From a checkpoint of a small class-conditioned image diffusion model.
Model: 3.13M parameters, 32-pixel images, norm layernorm, activation gelu, patch size [2, 2].
Training: 10300 steps, batches of 384.
Rows from block 5, named by matrix and row number. Rows with one number belong to one attention dimension. Each number is 128 + 32 x the weight over its row's rms, rounded and kept within 0 to 255. All counts start at 0. Numbers have three digits each. After the name is the row's rms in percent of the matrix's.
# v: attention value (model.blocks.5.attn.v.weight, 128x128), inputs 0-63
# proj: attention output (model.blocks.5.attn.proj.weight, 128x128, transposed), outputs 0-63
v.1 094:142114049070142164099159098097072117085113137113143120148123127111149148093133140133125226160074141103150148185118095172156138124136154128114164142197128143164131116106140133111153125151151167
v.2 092:093118110129113141121121217134190138146098113165139134105162133089109109087146161161103131143176098145189116144124188057182116073080146100102107151145107106126101155131150100091070099074133139
v.3 095:170135158137159121134146146146081129142138140116157127130112093096054086099123135159136151119107117151156110136086004139115143094072129083134165107106090131164107091170133122162161132252145100
v.4 076:118129107106143171118112120129015198158116125165126148121158136111087101119114093145129124089108115115115119137088188079140098135134129156174146149126134099164147114131111179124143120121117108
v.5 105:089169145177149131101148090098095168113049136163133148138122138143123163145140098104124131171072140093060118152103101158151135155151187133071146169140133106065117161095149130065076139151156131
v.6 088:132123079085099140138076111189071163130162090077163143117100137134116128072126086086115080122189144106170102130135114144132099128155142102158135139174097136170189119114108159110116147160112125
v.7 109:098149121094125143110122178115107173117147142171149141149174104115123123132144142103117106081090062170166116106130191095172145039120098082178124112128159096089117173093135123103148137118118116
v.8 101:107198149145081116124088165150095107132126143093167124159187111105112097136110160112125170125103163157066095149136151139084153186166163108141151104059181109100114090122146115099049117105147051
v.9 102:157165131155149129090114085144113069120135147112081138124090159107140144162131136163124166121153129110133149105175112070149119114171134152135132156047156106124155090122134144122104131150155156
v.10 110:118158114160107086120127144146150176169152142085119107130114096056133065095148153146122111118120183172101096153157149085140157142089093166088147098114117121112129121136118130206062146147118122
v.11 085:148128127060161111110133094062111154108096142131091116117128090174144186111142160145129134158127094106147099107186185158127164146167063196193091101102152114101099110108199124113074167170137145
v.12 097:104155129113170110142081100114172155142138134137186097098151140126132075136102110109114120139092102089115138134088164037121129117180148201037145097192160148120094157137116086185115132125139129
v.13 111:157074127083120124117125120165115169070121126153123109134085097099156160144145124159126218110116142100098174123131127110087121089153167126079111156127057130177193111165122092102061147079192119
v.14 111:149062135122101154145126118082153112094151097071141131148118139139091164129118177169116128158128174087123137111129140148121122123155166084078129102145069182168182112130111184078170146078112131
v.15 101:083119091151123107127157131114098181170092120094152124047179165068163111051106129122114113139104132141133121094131138131101135153148181117131174125083085150138087172118145118126072137107125132
v.16 097:108125103138098109126111130118082135165085115149101163121149138131108144146107148144130168081199151119151067100122165204174095206124157175153124156070120112176171122095119084167130101100129077
v.17 096:148199142158123110125140163176090163158083148118134114083160157151141090122124074147128160105082142085200091094101183102117138134134072150193122127119133077092147120125135115164120117121136090
v.18 095:151099112152141146115083159128137154134123103173107180140142104100117133100133144113137183080114120124170174137160171165173129166147164161189129181118152111131125122066166183142157102150131066
v.19 099:095083121171143087126136156141112116137084115135090121130091135106082113157138153112123122140101129131147101122156057107111152154137151182178176124111131125169134115095118120134081140212115062
v.20 086:122125139118112137113150090142198073094104124091145159116118125141216160121183063132123104169151102109110161108176163123118100098142089166095102111126086094114098169106121115072126148081118134
v.21 078:086135141143078111130040116128081194128181107147143134126131131131135127146120078131125098135170140157097109124103128094121077106143142149180099162173122049147127133156113136138130091132117122
v.22 090:170110135171118148115112171179123126131158144096092083140139084098126078140113133140122136135079112122090134133092131129120129109186222167159164137079148143117216127121146126124085091091127111
v.23 100:110160142131100101142161127117094163137153102114146129103136167087107074099136066068144179135163156166167081186114126111100150176146158116086133103123186122148089112095140129135110129126147107
v.24 088:193116103116095113121119125159116134112058138070119116177137076075137114142089179114134104060144137149080128121158158198121162128103102167150182116102074111126194102093129109160099124121134055
v.25 089:160111133088092101143107176138193089096133131118176107127132091075064087129134131157122104152118103103098121133143102162117203128152108128093170105071120149124101069121149129163134195145118118
v.26 087:087116091170119150153109152193141108150118114129097127117150171080092032180143127149137137130132097135143131175087044082130088069088122124080163159126099066138196100122111121161111117173156113
v.27 109:166132172121118112156143046071125104144131114126113130146150080132143145166155133117120152132136131152141053105141170056119126124092172134149162124107180122159144115162109107070132126088120109
v.28 109:179087049130111167117113127193083106097110126094182095126074105137142146133132066140125114096109127120067137145153146148125141147106091152057149140140177100146153105122116128212163133131134081
v.29 102:145146127086095144156158114163127178144164146114168139123149173070105106155090132181136187132128197116159111106083141142099130100075037130113141111189149110152169112110113143180154135123143154
v.30 108:078137122068121187109156152169111188125118126086139177100150146128122079147140122139125084147122180117119122093093197131110140132168193100151087189116104132098068145167125155103092150124156156
v.31 108:141063143108133137134175081119084142112108177122151116137131112088131211114075127145133110157142201142109145122074122132126113140106065122134146156150076163138145091128134056142143143098172163
v.32 085:144133130087084112144158131047103146144142131167126106134134080098033146104122115145138145170098085126138116102137106127139200101169205158206158128114108146121105083137164157084120171172160089
v.33 089:083106154136106127120121142124185173136182148064176133160158111119099094107101104136130117172181118140112169088111122126114139143137143078066170098196161124140078193122144190116123146104105104
v.34 103:169105108147124144140063053099158154151117134195141174142139123123159098078136151118131148132098110089175125127142089102125132200114153075043128133154122116123105164090107156138155153107105089
v.35 094:156148132123131091105141146107154115125159140183148197106159069151095179121159192108128098120122075122167167118190146145173117112052186072116120162104112111175069140130115100072115135081141144
v.36 101:159148091171167148099168046158074114131155107096085133083108154138129120092159154133133082091148144142119112164125015156103126142161134136194182138092104125112150093136117135132124119196117194
v.37 083:159152101069136143152144159088168097070088123100118123097110085098160167112146116126109130138087104110113094098198116186175179156151137146135061117124127139098060131157163113149109188127153127
v.38 094:167077157083132136136132144124058196160154125095133108144110101164139147127109103186126144106121149106176199144081156103106149113120131124113137132169148140150172138136122160131096122107097106
v.39 098:147144196132143146142183126104156055120126107135113112092134110131143115147135120088137107142116120124091162136160162164132130122126193152084142124193114135166106127103161129120109143109093080
v.40 101:074103168177120176152157103149137083099106162125106184118194165121128151130098144150141117141140136124187090131151114112119123143113135115069129120129146075126140152110150079115113124129158196
v.41 098:134103086163087129126083112114190127156168114142110114109151101089119103082101180096132103104095132166136143154079170139120162087187059111139093134155197064132177079103131111180159117093088146
v.42 081:161098121163104150132127119108077148153119140097103117147162077088166172163097137148132140125132148136125110118152125112141149154111205102163119179146145134102140125101113153088128142120137032
v.43 090:150135144109104141122124177136199143134127125173134115090165066040145133120107148096132120175117105127122149158158165136158175103170065169098117094092096136152095102144172089140082136121158134
v.44 085:220142125108167116133158136133100142115146115121161148128107159103148190099124127114118108126119182117092156074188098162117096148113184097127123121149147167101173116104133154127161161126094142
v.45 082:070101141149079139130101199056142173109086130138156135164184168138128173109139093155118080146117098165146087114107147143154136188135116117135085155151073079079107146132132110104109105098121167
v.46 090:101112099123154104159056068129111091161101107113103130133099196192105098098129138151126149100128121105142103146101121126121109110136107108255144143123098116110157118101145140119108123140096134
v.47 081:135063069148096089123077215154118130136133107158140113127122134103084119134105161154111188133137061111101092148128139165094109095132114169127153137131088156167196146122112122117115102132129122
v.48 082:211132098129191118141098115099103148119135150090094127136093156159188160129138147110158088086135120138129122091122042135100099148135119098164141096161079149155139135108059154126104096147075117
v.49 100:179100187135109062129194158156107089112199098097087108121158114104138129051132079120131086159116178198155133158115159177160114121189110144114139125081161108164096116099116087096128159118174114
v.50 099:116143147155091117161079139083159175172132128208121137112190124110087090096131145112102108125110111109115096147162191137092113129157210131161146210102114167105146139113114113048211106050100097
v.51 085:166126098099114102158128126115155178119154139151103126153155084130132183145134106100133091146143115118169105156118131140155173088184082130190096126110161175127126102107149130109169124143118111
v.52 103:099160160068125124123145144161086130125118144119137130111158112160193148107145147105120136159130101123139155122040085103126145122157028136174099136099155073134125172146124101141053097141102141
v.53 102:147136111119127140125084074144142151163145114113089157131137108153162079150124184128135159141171103107155120125107118180082120171098161139121127090130127063118090133096127096126096110128138115
v.54 086:149084122073138179146109141110146119186138149081114116155130133108089099150116169118145148124118111163103092119044124141140126014132157113134153154117078205145175092134138151106149123160120154
v.55 079:149161124146130112116145147135251056103078127155105133135140110148162114122145159091133133172110089129134152144143069092149154141085084093138126127133178185101134170158135095159143150137125103
v.56 099:103128132102111106143161100201134125120124117039124111118109124118124142140109129094131125108175139123118114097123099161098118080148113151093098125154094138131127115106132057212116129156120111
v.57 094:147113143148122103124130152118106137094075141085174136135108116054116144122101082147134151172091145174171141130094090134124140026114207130091091096165133131122133121115124123131182159132122175
v.58 112:115085089157117143151119118049138071117091128098120120138153101149109119136128101146126088118139168115103143145186145135122107095170151155097174119112061163168107161065155177033143114057101137
v.59 102:192132115154166188122132128163115143162145131089112186075175083166145130167108084166137097073124114118077161139121117118091140114135117178113125103150146112091123124147116189154150129129137156
v.60 104:090051163098111153100149105125130098126136096091120112118134194116137095155139087140129203118127162158148127148117111197177133201150088097106066086088182116112138134111161150145141107095144109
v.61 098:192062086101209112116162125097100161171139147138125149113160150174140140108120139140115175123099068136131134110125145092133109129120148214153163146106069225174111105101166108135072114163105108
v.62 088:159119119107111139113107143149105163152120096117131095134135158146109054183113154128116079081101116070159077159099164124107094116127076153164121159115114138166203099110120215168148094111121144
v.63 089:098156159139125090114102167144163089109145155153069138124081118147179176197165192083136064129110122140180145119161140108145113172124097147199071162157140122083089146162120127147091113094147168
v.64 113:131113096114083127117117099119066121119092110072052114150124100060151118110142124135126161160163137144113108144160139093098130157165140148152136143065115150158174103124146180130117119150115047
v.65 114:112177126138176163112138115188160119137162148129127095113169138151075123093103133132126110135077113147106151141127126135143121092106111126071088099168133122081099165194171105184175097132119130
v.66 109:130066045144126105135153097123100148135187122098137114220168153137102123058119100139135148098160114145191066113123140098135112110107099139139143099142078122148149112152158130098158116128115099
v.67 098:089143116105123175149093130077175159158118143168105139155183100168072075100105110118123206092134108144139105159120190078145150112106179154123162162113081123141144117132164124083141109023112061
v.68 111:159105138110151119104138082099098188135102121131189141135117159088107118130105110142127125064065128124042113138118140176075116132165207167110080129155114117084111112134134154103153129120114132
v.69 094:097135118119135120110119105149009172146111145123085119113148176195086135146134127106121176147133125110139154151137115138122104142142074098183071141131127123103138138181159181183100096184123142
v.70 107:092126118126128118169122095125136160098140123166168119089146127174117129098157118113137105103086149088134128088083201095137127147148114123139092106126164180155097128088099137093121108088141137
v.71 098:154098116140103119154133133114116171132162128117117162152072089153144123123119143135147146124126125086111159073121096095056154095151125095215198128136118139167156094118079158106148164208144091
v.72 109:078095107139111114138100081166160144152100120102112124101096153105106167191106126141120143194077114116160146128157131116159131093147010116107099177168097093171116103106133094138134150130114094
v.73 109:171083119141185201099145067111126054110115115154074136141104129057183140123150157113143143149065131136140151138164086129095126109127134125121117156145085158153125139149129142095132143145125175
v.74 094:165136124161173149094154122209146115155132125119122141153138191058110128133106127106141133122147168145120164130113072127079080121107148110066093126158131112163171111076062113193126086124119112
v.75 096:040144082136146111131113121122138157115145090111169176129129150137209204121145141103128043118151150133142125112127142101115075157097174140113120144196110127111123166113107121107119134122096129
v.76 116:208141099115085080149130137169119154145173124112161147143107119061174127088135112141112103123099130091118149163129189170114161157118098151070104104164114095108161127118127163163183155083098094
v.77 103:062124104131100119121110153096055175181079114089175145138123119150107178135071117142124165081133123090136126137094130197112136167118127099106054186201112137081179122167145146159167109093087123
v.78 096:151063156127105131136147104103148125091148098142197109188105158035139132164119161131126107070160139087115137086111165177106101165141128134079130093120143184129157101096126171177188144083131111
v.79 110:143114092058124143098115150140124084157037138112106110094208116130110151146147150124140137071081120195162151185118176120161112142153170097138141149091154158051079136102150182135097097109136182
v.80 100:058147105143126122136054177111129149123106105078174144111167103180107126165124159136125105125127168121140118112138147098174111152159197134168111190108128084134092162099098117058113122069097130
v.81 091:153126116168182119104135117150093149150140121092123164141196187102163129137118104090132093066138153141134132127110149077094049126096164123103107131165134093166189143094078133133148069113100100
v.82 095:214130098086117093116140112199000136125134125096135125162095115151162168128139134112129132130137165106134178112147054108125115121119101121208082087132138111147143095134116155172141121213152119
v.83 107:216177114136126097106159149176087106153094167104061096111112104122107110141147142125142187206105116151143167127160049166089140115150173139188075141065126103096142124107124089160092097148162149
v.84 094:139101124148119104156159143204077206108214119112179149127210181103071120094133141160125106112107118133148097120087115136118092097128119128142070157117135136137159100115088117173089117154144120
v.85 099:148131108098149120118113095141100163104089137087160095101129155128122146129095130075126045068108151091162126135061138163189122144160153165148176104148124122074088132107150153129143144143156089
v.86 114:160151107163116184130120099100048156140109113085178155088080136121128139069098070120127197104183166139114076127102135185093117154126206162122157140153126159102097119187130134118174118135111142
v.87 120:247081150122123151120121129174153118153151113071140120104088126054158119182142104117131216164166168135129130107177124116124143131111159146068083144116110101162112102138125121150082137106141153
v.88 101:096153155092121147117146100170199115125127136100119136173088151123153133106143149102132073160144107091097094090099151140111138127105043167047103087169141107102131142128149132161077134096147147
v.89 117:115131140169150080138126156121158127095157147104078156145126081172162090178165129125125116099121120151165098129127099078114158161106150144158172190116148011119138135134112136098089145126166167
v.90 110:167113193152125194127186090098123101096103153106091151159103130134157138140171092115129190110064139102078154132148185106115142123164131093148089107107134086100156139148141122114152141108151138
v.91 107:077078121167154107149113121140104138150061107150162120090100116127101125162095137175129156139116151120099145144165139088113110167157182149152143189152106125143133097112110103151157129130121103
v.92 105:198131153141129140161111156147191097160126148153076171137166074184117141119145126101129179104134122134161110170139214121091154140096048157144107166089152075128167114143122105124155142085138082
v.93 099:076096134129076111112147175144097157127130125155101099136108126157124118135076152158125080156115136160079110173097168200140157168138187187090122102140145169113163129141121163151080127145079091
v.94 117:158103166181113203111122107126133082156186129083123109113128114079091108090107082134132131084069189136089115071138136169136125167132163168070151135141164173101096108102143148102128130113144149
v.95 103:154126169120153132118173117084137147102185162181129140146182112193133135096166119091129143032135104126151079121068138072132126162128173155173149113098164147038112165149131119095070118140135159
v.96 111:101128146107141132114102136157154151092110150108157172094149152149080104100112105142128131122116091107101107128092101159084124132128012131083134123178098139080102131133121112199198163198111144
v.97 088:147141112131129126125113143145114177158128135162134147131231149164086077141107116120128119029144156126141094124101158102138069121099050140174085165137128107175195115115097114138103070128136133
proj.1 095:133114131147149146138182158144111141087125129131128126151108147157145116127105129163123077118076102080113131176120154225137112148170134121146124114206124096102147106087057137139164133125033108
proj.2 085:121143095162131085129104103156119101162148113163113157143137157150136135125108128103140209156162156096093138155150142112090170076070082160135132075161160160127132175126087106138111149109101160
proj.3 089:175147088120115109116168173097095170106152136152153123150182068084075182108135117131162077122104135114109182097094064142123089090111186155119163114134115131131154067175113116171140129183125126
proj.4 068:125146204168109155162139106077053071143161138157115183092153147131171177142104092171135151143069153130136102096186177123117190121139118099158114145218129187127139152062141137122132132121172127
proj.5 110:118132098142070166131090174122129090130103132122120147202126109114117084109139135062127073146125177118136133142108121111063128106128127115234155092168102128164149113166196176170089123151130103
proj.6 090:137158110124169172084139121087130100148141147146117150166120139123132149230135046145165189106119116074097162057161114188157159109102120136136124115121139165130144106094151140128142127129127138
proj.7 109:081113117117138105129081122132092045149148129163100169137127138110095111124138161134131161168141150087139141174149158132185140130127121176145176127173135167127100100146127167152127118108172113
proj.8 108:129116106076143114166045136139103111109117095146132103141095134108132127104178149063130141112154137127140141111141137116090114143117113161154133157056116130169140118113123112122124177122166110
proj.9 114:151053126156095111163088147168115146111141139074126160121139146125156088114132117161109153083115132100139082146099080070081117141173140120109108143071124105137184135152136146115109171130163194
proj.10 111:164124207073121131139137072113132081122159151065089080138127116124150164120161165180128166129155122190126132067180164038108100100111144100161111141114130113151170163103082172113137130128089135
proj.11 076:076097102114136088122082135104109103060169103122121126094141115098119076141153153090131101127119086117124122204170136151157072118189133058132106119096139159113124161118015146177101112166041145
proj.12 102:120124082138129089075095130100138082145111130174141097127116146135135145153163117123176137151163162074168110114100150044133139173064131061184145123136164152154068108128133136118108086142155140
proj.13 123:136099139159144175131141132156153086100028124147150188119088125114177097111176114153128121105122119074127077156110158113124134143127109136202136136111175108161173063111164117115067132111126090
proj.14 113:118151111120210141055121135101144154140128136089083110125094137126111119130082182214117136132120093112152068145090121134123125086143100168120143144070098125096135116059107081119128128142127127
proj.15 097:129122149128151154070128052120089079122078137133163114076157155136130124104118162067103093140033150131091115160082166083151122079125117152145137110131141107120104141146185155094089088109092185
proj.16 104:118131160134107236133132120136073141130118143123165100125158102113094121075140158106117075139146087141106190136170134183148177119207099076101102132064139144141139146140140075105125145093118157
proj.17 108:121126113129124029153164098122090044133143141098144116108137148148128131095162058084154105111161087190070150138147183138094111154170135123130104118159167122152134151123151147116131124143139168
proj.18 099:096150168150075137165110115101139070122170102170143215122139084141144120136098122083139130111077154089109059164185154161090149132111111063111112063077130117125195135185169152137148157154095148
proj.19 099:125138132152073066122130092095133087104139150133136129102130128086064136112148140083101081057106136110114165102081091064135109155095156114169103059147097124118157097184187147131117154168119140
proj.20 085:122146131171105083103143109191143155115126150070117149087111145133160067228137109098164191121195180094124091135115171087157154165136098116135122148111114128086121131153177192140131121103120138
proj.21 074:137160186148119151139106103122109090166068154170111166131156150124150150134132055158154164153157161179121134065198162147125192137118110145135108140189112191112146168137159145089139139150177105
proj.22 088:163108136071132068173072165141113123143111091130126106079119097128174161056117174109135179098108121130166112156074123110112117074158085093123145070141128151156152136085095126090094131117154144
proj.23 109:120142114179106174120130055096138080128147150140131103119114178124111150170175110071093095115127106093077155065118130037190130179111109142164109161087105118196200087113117136135210111120084142
proj.24 088:154104129118133114144144139119124086080123137067154069080083133140137141165148223074109122130205100182152161166167134189228115129151132100170115115080186123134130118154105126113123156109119083
proj.25 077:133144086089158067083078131139130153092153053143165113158126082113106150099157168104138148135116096061162173167106077119100013103159167105122139093049156117143108089183066148163138097144090152
proj.26 082:205154126143091125121130155138133151166112158179132127164179134150103201072120079123033167136124160089100138129079063112123168106090187181137115111154155139158163081108168105082127114153192171
proj.27 114:149135177131110103160120193130151099120133096089095136110111088102147111056145149159064123144109140105151160128123156073145141148089108128102117134190082155125144138063109056127134138131179113
proj.28 111:143140133134188138133123117136113159066115161138159116099138076116164129154189102143142179077181091061152164152108134100134117099108140082148073124141131107161112104159130219079159121114119116
proj.29 111:126121122216175178077124078108096109112143114106121126077123140113131143120116150142135150084158082144074108115114149137118137098063141130098124177154152131157128127094182138119077113103138117
proj.30 120:115143127200108133083143088116117066160133129098093166148138115132098171146131078144158122145073143122157082162119146141095120148092106168151148069099148132079075174133144080140114113157103083
proj.31 109:122078092199132125125152141117084134131139098128181097114123118151128059149111200156189086128166095146169150072115135116120116139174149153129129102198152118110161167149080135132122118114099107
proj.32 072:078098100146153052106069153104087104096141095131132148073121091096077100105144133094144093119129107118141138195142103121108024089182125093145156087090145170099127103123080137157118081150112095
proj.33 093:121194112149148130103106095133141132120114085101118096122156157158111135161098093154132116168180156156103111100127140096172090173096110177165147108167102096150128162137131177142104117146125122
proj.34 110:139205103123129194125105185170160082114111094161168166113118113120147152159064161120127094115154117033088177123168148075142097142122118139148173108131118147113126160145207180140150126148137200
proj.35 099:123136137171084183175098135199124148123166106124091158125145094150091112159162242129158157165139149134091062063188097096122151145202103169142132140120097163101131129140132176168131107082163151
proj.36 094:172131114114125152122151180070152148144110149111093172134156137118126155169166120076137127150095129184115149108073068151084143103157168143120145041101126148120144084150170089121195179164167126
proj.37 073:104072124116158144108137112147115171087176110086168174122126116113136084096207171096117138119148085111155139161139117138121037126208134089116148086101156126119097116147000137163089081109070118
proj.38 091:104167040124160144126177104096109054141109124083123067126131153106117145150121095150134125107150108144115116146091142093157120100130148117150117122142076104136162096112099187132046132171099130
proj.39 104:167117149146125128100167141161168189103124148164148140120120101144163146102117145026123114153112182135165088101068161116167154120114107090105118111230123100112137151144046143122098140134094155
proj.40 105:124130098087080155111128160146154166124223131120147176122184147124142094118094144065131077129121106139102139124186086121103132117158117147151135133145137153165151184134135076153124133146123164
proj.41 101:130161149081164094116128081134142113140108107150164138097076047122143156143097206104142175100141068151129092149121170182093109103099118118141104061117133196143134126127152098117205130094130182
proj.42 082:120173122116115145158157167147082083150156090109121038167105107121131073072133099118114076140151100146137191141166152116147101097150118138175159062139140125099167154150167106131121119140118154
proj.43 081:127069134107163111100068119133115140093147079177125135150100110138156108087159175089151168113132086098121076155160124124107074104175114071130124128081180162126116153164070111166094157104101141
proj.44 083:159080072159170121098130085104131126117138135138131147131126187110102081171099156107071145108120091155138121134120141100169136127151124125135098164108077116112123108081167152114136097131203101
proj.45 077:081167133075089135108163045129116094161119116159162141156172135133130091079098084145112084177148150184103180119186131154114129104145105171166143051161149191123132150129091173144139100139123078
proj.46 089:137123122124118087101095148134105141145113139150159172118150165135122157187098141087099084135128139158131131112091094154047124088092161168083117080111111157142156092081075157133093106136147124
proj.47 081:165157119102164165136053123138099134148095111193155098078130122137149153089118170105106114146142151109129222144130107213151147052147136082099160140159146130197148122126206139107095151129123192
proj.48 080:174154155124107176116202102108175120141046119097100098132134166105113121178142110118115117151089165140101186103100114126191195113118156159108125117148122099094116091133232135111132114162161168
proj.49 110:128097127149120111144136087130138175111090150123118155129131108118173140138142153160103159155133117176079053020096132124167126140179129121171109099126097124124142156104137130122195135128148092
proj.50 094:093147092150098161138104097130124066209061083179145108162116103120117152082130173115114092169133157111145154182189175141076145112157058119119141058125102173127122140125153097138206111121159127
proj.51 077:066118099127125107141096107119152092112148117136117180183067101098074096139141149110118191117167079084115143155154146156072088130184134076132153112086127156101135095142028160154145153166138135
proj.52 097:100173095102129095154196120120086127100086145163107127153131137102087110151143100104133116114119089115094088180100128120179123195155161127114131126094139156164104159087101096128137143155117087
proj.53 112:133191190121133184139101175119144140119091129095117054112150098116128153083107138083083144155157136097094071146132111173174123143125118114132097154128135125101099134047143082121140142133087154
proj.54 082:124144102131114114144147157083105147157122092115122139177110111131126174116096165181168148095090158082155148141096071194070117119088142133116159087157160118098149117125052107160109151155110075
proj.55 078:162117128102127122152124171177200194112160108143141135194091119131112118178163152091106141124117160126150121176080116081070101130110147118078208146120126074157110096128107087142112122123133165
proj.56 095:132114126170158132111165123132143141082090141074140127120113088116154124108139104070156166082158120107119155111094113167127132131093142117137096078126184091064149110172172132070140134092089127
proj.57 090:109153074088137070086171096141098153143133127101188136120126100096128118143138112132203139100152140094100141102102086150119110161121135138169178235119134114149148035150179190156122101156150094
proj.58 112:109154123130113095051146100148126182149103107080102154124137088128101121115117107091124119182116140088159133161151151165085154113135088107128137109088146140126152129167087192128157131119060117
proj.59 117:131151100142163159144154101114105155125155117140124180127120128131103146130147063138151137147122135150176058120092131146121131099125122100125133185124162187080115188130190095126111121140170150
proj.60 119:122143102139113110189129136124136139116084134110118165102129212148125148097079132179100119120168108136090167139117132150202110171154125161118104131173093079181148119087097098103112153119087081
proj.61 101:151134161173139132111097100107119095135170128151153142149113145136127121128113167102157131156021158079128022121090137076108151046152111051155130141101165065073137184092117147135111120166093148
proj.62 079:122138159178123111150118103109105083174195180095116117107127128143180191074062147162139203126074129061128147090155166160125184091099109119121117100117154161134206137062143179114122161120144164
proj.63 084:093103183134090123167127090178145131169132133134098131106112136152167067091187167111168162085110147182148080111162105088157150179119135150074095104115148132062119133157129145114126124083105120
proj.64 118:131116191140112136109124155184091135150142149194144113130173126144123133181133132059124047145158128155118145103157139083162142093086116153138172065134130121120136113166102105136104129116160134
proj.65 137:080162140176161136173111177092156138110136087124049077120098107137108092115123150092164157114080155061146156100102119135101138112171125120191110116140145156107133165089080075105198151169087101
proj.66 114:129119129093148192107099113152092133112110098119091065125139146106118135123087207085117083087143109120089124142111096097105129115163116087150145117141175142125177101101144092125167160146152135
proj.67 092:111084094131176163146175136115196120124160142173091158145175139122133171196147123097164106137148197094127140103122067108104139129125168102128139092162147063107152165131074073170138144089159066
proj.68 120:139182080149150152153106184132104128160157138156111231111142177147150121129125155138106155142064135154189085146075044116102108155088145127173126162184168103140117117174123089178140122135115139
proj.69 092:137121175146127164170057179154095143110163108185096082146102159120143097066121155106108118136181104129089110120134131131143120133131076168170133162118126154148122145125031105088123170164088170
proj.70 099:163157094040105111095138190087148076095121109091102140142129135137120145142134129105131142120099100134128150166132148086066126190053163082116131203133142085154130141184145162183145121114130164
proj.71 109:113136172130097117088161150187074120140125152073137134157134115141122133172130157176111076113192108115094142180152180097105134117144068174027140144167129167186119138153188101071114107139124157
proj.72 095:177193108107119127112117117105145098142094117120068173115117135119114088102165122148149149147121176137063135195179172128117123123096135126112139197191130149174116108141128153111130124121116169
proj.73 114:140211183158090188163117101157107110108093131129057147130113135115152153172156154123157107134083098182138148173144159177051109188137089144144103152113121142134144113088081104153136152123082156
proj.74 079:096141092093131126105147147139141129151121068103178090110093080112101144131026117143126072140106066084137135116109124134136150103106136172187134099119155159179185093118198119134118205117117164
proj.75 078:136135168064113131104128158102112112085124071098200045115119090116145108116077151140123130114176081127129107072151105086120154129098140098113107112148174150089160164097155148167124151078136114
proj.76 114:145182156157152104091142162144126112148142189156183194125143149159135061108132101116112106142126145114107119044113115128099117141116156093169162098136172102189159098126101124145158104119093084
proj.77 100:118133152101139119162111164135084123148221130165198132114165115117112074104137115212121138131168152129121089126143072170128118116126153153154148172143150080120152127082143120135089137116107115
proj.78 089:106124114082117119092123145146110112162162135175176100129128146121122126073083136171107018144071087127192177134128140114099134146122152081164177160056132135167119068126166114116152130091187127
proj.79 133:138123079200162147171068157090127145121086129136105156128114132111117158152124163070164167076088120133064065135134111105160122154131155178125136133152109124067098142198067198153131161095095118
proj.80 096:128143122063116098099170148069165139115105106084178120140134069155113161170119117102137130070142120070139098121132052133156149119117176113047144123129114086098138169174130166193079145087149142
proj.81 077:092096094059150124146164159156110122123175039103193103137130111110136144133069144154160132126163071073157156146105127084149150113131116073151144127120177152167168110092178160192124180109145141
proj.82 088:128112131123113058128165162198025119128141124098165064130098136162132065138070164108165136154176050164070054122140142104153139123140057170113138140131115163171166118125149107061125139159089146
proj.83 112:101117106205158155183144135100101151183085136028063152119123103137111108109135142095148131162160107129083135118094118140116114077162103205073133149069093100109114108166124142106096176168059160
proj.84 089:124165064098134127086123140151103112145076079085123057138116137140141119101073189177091177110102095118102127122086125104068128130177148144156173135119175139122168099158218125123155137153157192
proj.85 114:156141155090150187154087163132084080115158130084134127149136141134117126050100175071169205116086160090061054135129135124139109137087110085114110170140147141180155115149161125123149106151124108
proj.86 114:130095174128101143153088180121080081131194125163157141131148150130141126202157139185099182101157105066136118140120097127094122164159114080133118125143113122099132110065142143112094141127168097
proj.87 117:105139113103159155096143098101154116195125126082148079143114106116106095142164173092150125171105092138105112166108103075172132107186131086165176044146107166144179096139116159086115132118175099
proj.88 085:126124179154112199114103119121176108097141142104160101133094136070088057090116115152146110140087160162160172125143129128120127129104192058194107138145087162125148120103114131103130146111087110
proj.89 123:118145131117119154182138082128133169063134146047141147144112118126106134099139096173103134082159140158131111100133099130116114123170133098039108114129107112113178179127125163162068088119151116
proj.90 108:140135156125121146208124126137139092108191143129057225131105177101114116116192119155126095127111131186127132173128142091089099160146141122121109162080093147163154153177063043130175143122077098
proj.91 104:131136083067129079146093190120118125161138101157094210135108096119142153124110088165107097155154118167146146168126098099087134108130122080134107092132169105075113138186114135131093105150169173
proj.92 102:153092096163132149177161097138185112134208138174098153100101116151167139205172112185110146172152144117167146098190155146083129149191171091081113129123096083129127117102108072130127134098116113
proj.93 110:140176182141106139133108101114121118139090144115139103113126155150117106101091148170059120147141165165162135063154121155175122085080113094171154083076133104135161129216183145140131136145081107
proj.94 113:118222136087141192159107157138132138137104146050100107171110075125137152159157108069185163144091135119140127095086149148050099156117129092153137139151079159108138088144132132136155142122081083
proj.95 109:162091105101129140149135084132125107082121095132131104122140120110089135203118128126106169091142146145143056108116133086078115163192105106104084083137104121060125166132180127128141138122147152
proj.96 114:103159168142116129076108177148129108075167114107173109132105130139138125156087158153135089144104129108122139124115182132143130124144103138144093111150178185165136154097154093091181069166079154
proj.97 073:101065094055135115144167115140138109153134039102196078110107069100127154125070147155147134120110086112136119173131110118116139099158154067128153160154183128157193129131178115160113168111138164